A small model that answers yes/no questions on an image's attributes, trained from scratch: 5300 steps.
Rows from block 6 of the image encoder of a small model that answers yes/no questions on an image's attributes, named by matrix and row number. Rows with one number belong to one neuron. Each number is 500 + 40 x the weight over its row's rms, rounded and kept within 0 to 999. All counts start at 0. Numbers have three digits each.
Before each neuron's rows are labels from the 100 images, of 14976, where the neuron reaches its highest value: "strongest on" is what is common among them. Only what is clearly more common there than usual is listed. The data: abstract colour fields from 500 small random pattern networks. In brackets: how many of the 100, against the usual share in percent.
# fc1: MLP up (encoder.blocks.6.mlp.fc1.weight, 576x192), inputs 0-191
# fc2: MLP down (encoder.blocks.6.mlp.fc2.weight, 192x576, transposed), outputs 0-191

strongest on: bright (46 vs 7.2)
fc1.164:423515456491553459468506593484529458559533451424503461542517556513475524536414493492484523500470469551474541500459497504476555523496499481442519481524526521488540439462460544498579561465476509490553528561424483439498463478427551539459447522491463494597510550524495440558528469481535468541522533461537467474479527559413504490478525462565491484478464490525505462490598471502498557475475516508513502479517492518455508527422517518506492542555466497487413468454470495512436482540513470573443578478498531472554488521502520495476539506521569549468430485490491488529435565368483520568
fc2.164:537537504486497484515475517497457471500480541483486497526523497559468553462479491492429535548469543441480570526465500475468469525466626499547467470443539520445455547512520572481470464520542533484506555477503478477543439454504465504492559572542522519502485528497440518522505498528526544584477484452502528508447490440576517459522508496501547580507501525524514465517491629434532432429484497558504546504548589464494424467531441454505461486493487493513561529497524516457482499458468525455466421537459526512399483455543522596497519408568477483454498476499506527488485533447419468451

strongest on: bright (86 vs 7.2)
fc1.553:484548528450513504480486464548477525514487471484473448473473422497475504476524474512449550461483485476486493472561535583495497504513508501468446489486582476468488491450535484513514526575540517425553541427445545512505484522505568520477526535525469506500581512475474493492593526472504499476581545546500479577483494476328464435423477489572521479492522518512483490441456529487482568496452516507494530457547493563584473538560491549511642540471465498446526534505494551537539518565497436481516468551487483509430520469526535442455495468480519452504520516437442455477490544480488464513
fc2.553:582534440511491469524499469567385544441478509479448466491517472453476474520544472505436578472532502516457487509523562498503447436509527535460503564495473461509430569422539547492548456488565463432473403502486517541561497443478508434516534530468474455549521490498499511447507500568524556512457492493549457468527518507497520588473572479524494527479508483518532455517544533489510521500551508521536540418510534456535447468552511399559511501513593513467552455498439503457492523482451477468491462474510476489514549484511537582541526499493469480474560446497501513400459439476456552535

strongest on: smooth (56 vs 10.9)
fc1.123:567487482425398622485490514536497503463495464517432545464507488472476540505500544511527503465503546487458571529565498487490558524426578518508523549459537532436461454463451556524522531425470509500515537506506579495463498507544404513484504541548571479557526481519501513516462537505440506461448479507500445511472519473511581501468503543496484487440504506482489532482471515439494517504480465490499536469543532504498501519540442447531420457461485484532486568477466567514527479485464534554486449378520556560507424571621560465501488511459536507467494531464495483494502432458538556514
fc2.123:459511500582510461443511476480516468559555565450436545508537535544451486517587546444460544514511476492507510460572510557523457522533498478512454506472489478481454522556445513571488531519526486485518475481522488480480490545497521479530518431485597573536514492540540483570523481482555494512487435474519499500516542513462517515470467521496475537439514525544477546530471505426527364553486569491412526474470472553495524512570475565511533527482453509512590473427527399533458597541517470526546501452543472517475545514575476473484470554485517450516525509543542482556467553462449561487

strongest on: bright (97 vs 7.2)
fc1.38:446589492570438473502524485474517514523544497437518542526488525462530604505460484507485461443402541488468489466537501468505536491580465543519380561503519554500558475462543493517491563557498510486435528505491548499477480478496503493437467521447466570555476528446539534488458518453456443585556513495484449457502517551531409545475440522518482499486500469494532574531487484469480483465443410494466494517526626523538523551502454524495494486442519537460506569496566502470475462497450502564476542523449472467562573517496479477494499472460500472518522460522431539502509578473494512464
fc2.38:472504522492459506515482519499434514530470544472496495514534443436445483528465518497528518563606512486446509477445544558493544534584481505513481519434481489436426447507488599520619458542561512483547563415481523456499490498503482560460463480516512466488484528543492517488512510458503506461440458531540524453475460489465463577527507539534564490556481501490488531475449556494430559510505521545460602448481517426450534437428443464458526434568456534486534540598494458489526492515456521496537475465504483527500442558524490499541506458536535424547528468515533465529455480448510483500

strongest on: fine detail (49 vs 16)
fc1.93:480475503438492551566473531497475487487507475491492475524449495467514535480541458411473530513512547490487471515553521408461484514502509448482485517559557444574523451508483509505439545517512449507491502543481498550509527510488387472521502470544513490506527521505475575582478538470485530477491424448593510481515530526464486487497445507527526530548560498538508495552508493454504543479581499424554552537428469515428489560410630492458480439510438548558473528432450444520529545473526562592494510479540490553482546465538501448561486479430491495487491533415515494431516499498490516485
fc2.93:457505462477395504519460517549429504510497496514528578529571475441477474468513453516468500495505465523528552487571582492491524506527496488522536479479423514514406534541507443483537532501433433508459540494552568532467522577554544541484539476430452506510492480456531570466465568469545552471535512515546428520450571503502644503464489450523507484469539495542501533543467525497533462566522448451489478458528513448513558454541509469501530515545508548567532458474484544455488527455535464499498539489510533495537486605505585501488509513476574521513493460520466479487531512446453498419

strongest on: smooth (46 vs 10.9)
fc1.52:531484460491483531575491560498484460495483524457513500480462537433531530448518446481453535489523463554466518573468479536517455503519484584500494566522587543446462536472531470429507527385522552494501392528466553486523483559488470488606502541482532485567491487469530551433498510574476500546519590480508480476481612528493542500505490475440487500516519531510448453512473510454489503521487491511543457438511500459461531562473556449503396448451484567467481485483513529526451462561493479510509454519458558453501527537559526499485503489549534426513426477424532510485505479501564517551
fc2.52:427483529507569478498476530522526542456530457430502500534459443474476428449545517452558493505466511521452495448553531425511579500530483515578512505557463515473459522573507512520463469532429502525495523480582463498642412450479563499539462511504521506563458550541510522494513465524504438505478490529476500526509508465485408517424579512502477530510513523487481515410483471528496486559463485476507493513465480471539437500518556485457606532532504567510503449533482485534430513498476530500493500496537538447503459492559523509549538527469525485536501480527578540458544519496420503375

strongest on: fine detail (54 vs 16)
fc1.282:447408524529441454381507533468483531516573490559513531548515560522492545538483501467484549512501428521449559485489507485528536509479517552542512439541501469448495458545517540497548510561561511510589513441460472479475497472434456513511460478507503482484484504513550527523530474484535478481484538463516499505475418419479467528554531498555544472542475483517453453484538506446455606461497529536500448476410502541510419475527428508500501406507487541441531521564552501436532547494554512542508491488513462494540534535496532517526543526433490515453489505463496521527526477410385571458
fc2.282:469495481590478479498449536407495545518487529489514489503572505484551500480569520520489555511518494414445512495475525415547498529478531457504505450475493529533500558455472535522485522517468506561507573495473505439538504546500603462518542474496494576452493515540456602505495523433575576513453548478457495499493440464502511534420518428503506457504489499473503489487527486479518538491520538441491493515572466474513576488489497424512434457526481540456542504458524483539494468591493357525541476485488483541466542564520531544538506482461438578463566464527511504535497575547454480496

strongest on: bright (90 vs 7.2)
fc1.24:527531422500479570562549461531509502455530543474497540449538515535443483523511442521540488517511497509433397487477527508466498485473498472456496548511511467498538373467520472507501533527487521533573518564518525507460468482550474434450436508466482521455464431562564470560507460559485539486546550502511506439439472484462471475513550494444526448601622496461431584487471495463475453489499436529480518501454560508569527494520451494464528545539478470512513533502533554471480432455512529478463457546480481558452487448522494491536476476567509522519499514515420507495478580529520511588
fc2.24:493501504540521480456511485465461476547425511495491477500520416468574544489526535457495506483507492492502484484546490533483556458475450491462452596561558439479497554554470521445491516486491585526540408496462496469476491518495472506543496558486517545504479549515542517561507501513460528477449545554489504427472388476464478576514402516510545473497552460563497522420555447463500485437511512572511445428528435540490537456519474464544568475433541481449570499485537504495442516460518480465522431439475495548551520499512450561478477505499424498581478473434542504438482485503461481554

strongest on: fine detail (57 vs 16)
fc1.363:548508488521503528472520508482497484570542468497475493525465512551567465465560544531496465533474477454577452459582577500508513452457474403505501524466532537566472464479451508531480488510526518443521516488475606464475502464580548527500574441544519451492501483517411489488469532527469519462512544500459460450500468466446500500512471516501479521551549556438391452615441549486541513484506514530426464454454532469507454499486457536522515494479477475558464462487505492461548483491485384524459545568583566567453545506512504515481570501458455508503479526459498551492566520509521518457
fc2.363:539554524480482520458508488565453593477419536535501494499525520512479515484502522515482460559474479539421483527581440520488530437525574466508462482514475497420508487552573505514466520545479508500528489523483434495552507587618527488520424562461418485486505536490493442536488541451497402477501447481496515491533518481498524499523515552502539545469461542505547580452446529564490495552603426493522545441457477514475576463513501551592545463514482501549441490473505505545472568494514472495509551432565446489551533514505502519453489538441494526513491492513545532476481531472440529543

strongest on: fine detail (74 vs 16)
fc1.349:516467567443531444500514480405544485511393510467544492526497465494501490488518457474480598577537491483546530450527507470449531541488483532510463540519491553486475467515547539461500454510458518509492477475421512497456492423515562509456481508553459572540536489468534533565583446499514505495465515550399551530497494512468499502440466508446549551444389511477534498508431526430566468505553455580446456524471525475487466478521491485457502528465504478470450510551481564493574556560539474509504554516552521490580555478471544471476509526558498519527514438465451444469529519484503425475
fc2.349:543500428478440497462542465471474477495486518443452562452539474525451502462497420461505542483535487609524525480525524559477525530491573513505486502518501583622521527450545565514539558537535483478491497446480504450553456488453500525510471559481520477488444498502495532422484463465505503478583501519456507495495493458449532484515497529547481470565557542480635539480455422419496487567487529552507497501495483460471519528562491520544451459457507529497538476525512504469475499507455452532470515542390498584473471511507469442525510522505504533562546520422509569440562552503525465483

strongest on: smooth (51 vs 10.9); bright (30 vs 7.2)
fc1.503:476554471500440523471526468525459492491565499564519496480510535441520532402530453566518472528577546526522546412492553460543510421518525540528507465535492545436500519441459511480496499423554470419458491516477614455456422483458549527552456457465464473559481514512485534475478474457508541610515512556506481515485518563457506580497410503488509499493497496516486481505616509481485488604538447492513483482529465540507475499534521464524501518572509521511512438522516560478497501471433509484468508441498541533471534487456492466451498475434497539499487585438454545509521478433459486520
fc2.503:497517551476575469540473441508479538475512528445517523485482464511448506447467505541548507541543461450441407565523546476536516498541440553529424501494479527520455575499503508509505522557469435519471475551496458548526544489480546558547502553485453465524451477533554536488525427511570455517546445467505487447505414456468537533515458526455488505449480411455466446483496511490580424526462549524488561499450515526541471490547517506495411525483485537500558457505445407492465472479473493543545481452526503537452488499542490538508482562503519420499579519601522428512530483442483527443

strongest on: bright (94 vs 7.2)
fc1.459:556427522468446444501491478523496478493541527474553501390487461427530585534512528471531511480511426511443489506456507556534560508460512446483515513574482487481555444485460503496567544521487454500535492477434548517464479475585542482582518588527541466572473463522430448427507489468468450483506571491498481511470470491503452498494499553528561476449491563521447537549510445532430455468511471562508515467534528525526535516509466497490443545498464577403465466456529451507496524589470521519553447539491497468474509484496457503540491524556522502454446527488443515481545617494505521525
fc2.459:477500483494479563506495473540466474546532466590482432477492557385517561506482460411489496567525466495517501501476502552536551463547542480518545514514431527505468555518496544508511519502546560479504477532395567510464486529507470457449453447593581544495491562570500550485478491466480540439463540456445486500563426534519468525456498543478503467539472532520522511525551493515460510496465522512478505467463496471547504492554516520546506544544542577500505522416600496507538422450556601447530464517535449450476492516524450537519541531563508452537472512446547460507485448510522534529

strongest on: bright (90 vs 7.2)
fc1.444:456510514556441588420459504506549526588453441535454398512499514482481501501457535519483520502501463508508519512467502471483563491506469482476508445506599535492463419515501498531430493502518465483486458561504501500422519494417525530507443550504502439419511477554554499517497530528536525494604464553491526496502454441490480547429508533519514491459511521532477532448525507547510517541481454557542460491476655473446559448516491510500531581507470468488587494532516479484524471445453513544491474544508466458508423489477529438512503500421489538483465448528451490481501560461563464538
fc2.444:517562484462491539458490478557510458513530487586492485515473516479589491519449487543504466586430540456543433474525540534498483585460472507551470499502499532572447497554457465496523532500520475534556459504485533456567462549475540450536488416529432450501544477529525444508524520491501518471430443483531489528487480503517509521529561625505492490468523459547525463528495473449433574497469500556513525525521510468507483475481552490511554545495433554459460421555516507470485462519517519357566448520493482544454540449486463545525403436520494467558488537487519509505523442528500548479

strongest on: bright (55 vs 7.2)
fc1.146:484536527500498526488410561486538542493467445532509523531446522486526555508521512475441474406454535507519414475500453544580485485535444569490480513505483587477468449451549469513454553496448492487477549428493540460572506485512508494531469449516531511463531433597533496414528608406560489461599503508504490493504522493438470471561474499522503474518523498525479530486410444488568501495416490520495517529467490548523531542548513490480538435506534539519478572522472487502445542468519525486465458462477525483484475456534517561541415489508521511524562462491513530494488503520413461579
fc2.146:532490453512484492510498536490467495475482496478469471512507485452491456531511428468508535518507513466484542419484467464560497524476445462477465549496482455515473505502511531514471492478453522501456497514523459447519426477508448577498506488509540421500545458580454585444501512453545503495384495501490491512508482459550389490487481496484532556458515467480548499432525626497512524554547504568502522430467524486481590466447515444546552460499516540491488528463482535541535447524558526540514610493497608451486465447532552439572492509452524388484489557475485518523508470476527517566

strongest on: fine detail (79 vs 16)
fc1.323:535534494481506459584497518580478504538428494503485519476528438442519470485483473533475482450486535461506526525531429583521491498466434439535433557566482434502524493499465488561529511499535433493521576474514484462424565534465552466498477510462497497490562495531419461499461437464530616527515522450543498512470546463539540498561572465495528495522538496569517495529505516542461515461443498484466518526502469498459542566487432469505469519479596534463551459513530455513510527551560539503529508463509386473492436481494565490430521423437517516438526487475493505485473513548597490475
fc2.323:533532515554521538487549520516450555480570531517495512503507543465448461496490528556543447555473502537461476486484438539462505483470510490525449525506498493536499501493536547465509531521484563540427405454528527538475491529481514508500489510540525483444525529509489494487518440449564521507507520521474553547592510479533560454532475475502544474455501488522505565555487455494412592511499486396530584493560490551507431528501488507525480481436495473464461579530496476535520447477544490488499493450530515515462650515477441489438372436518551502512596516426483547533542509448517522481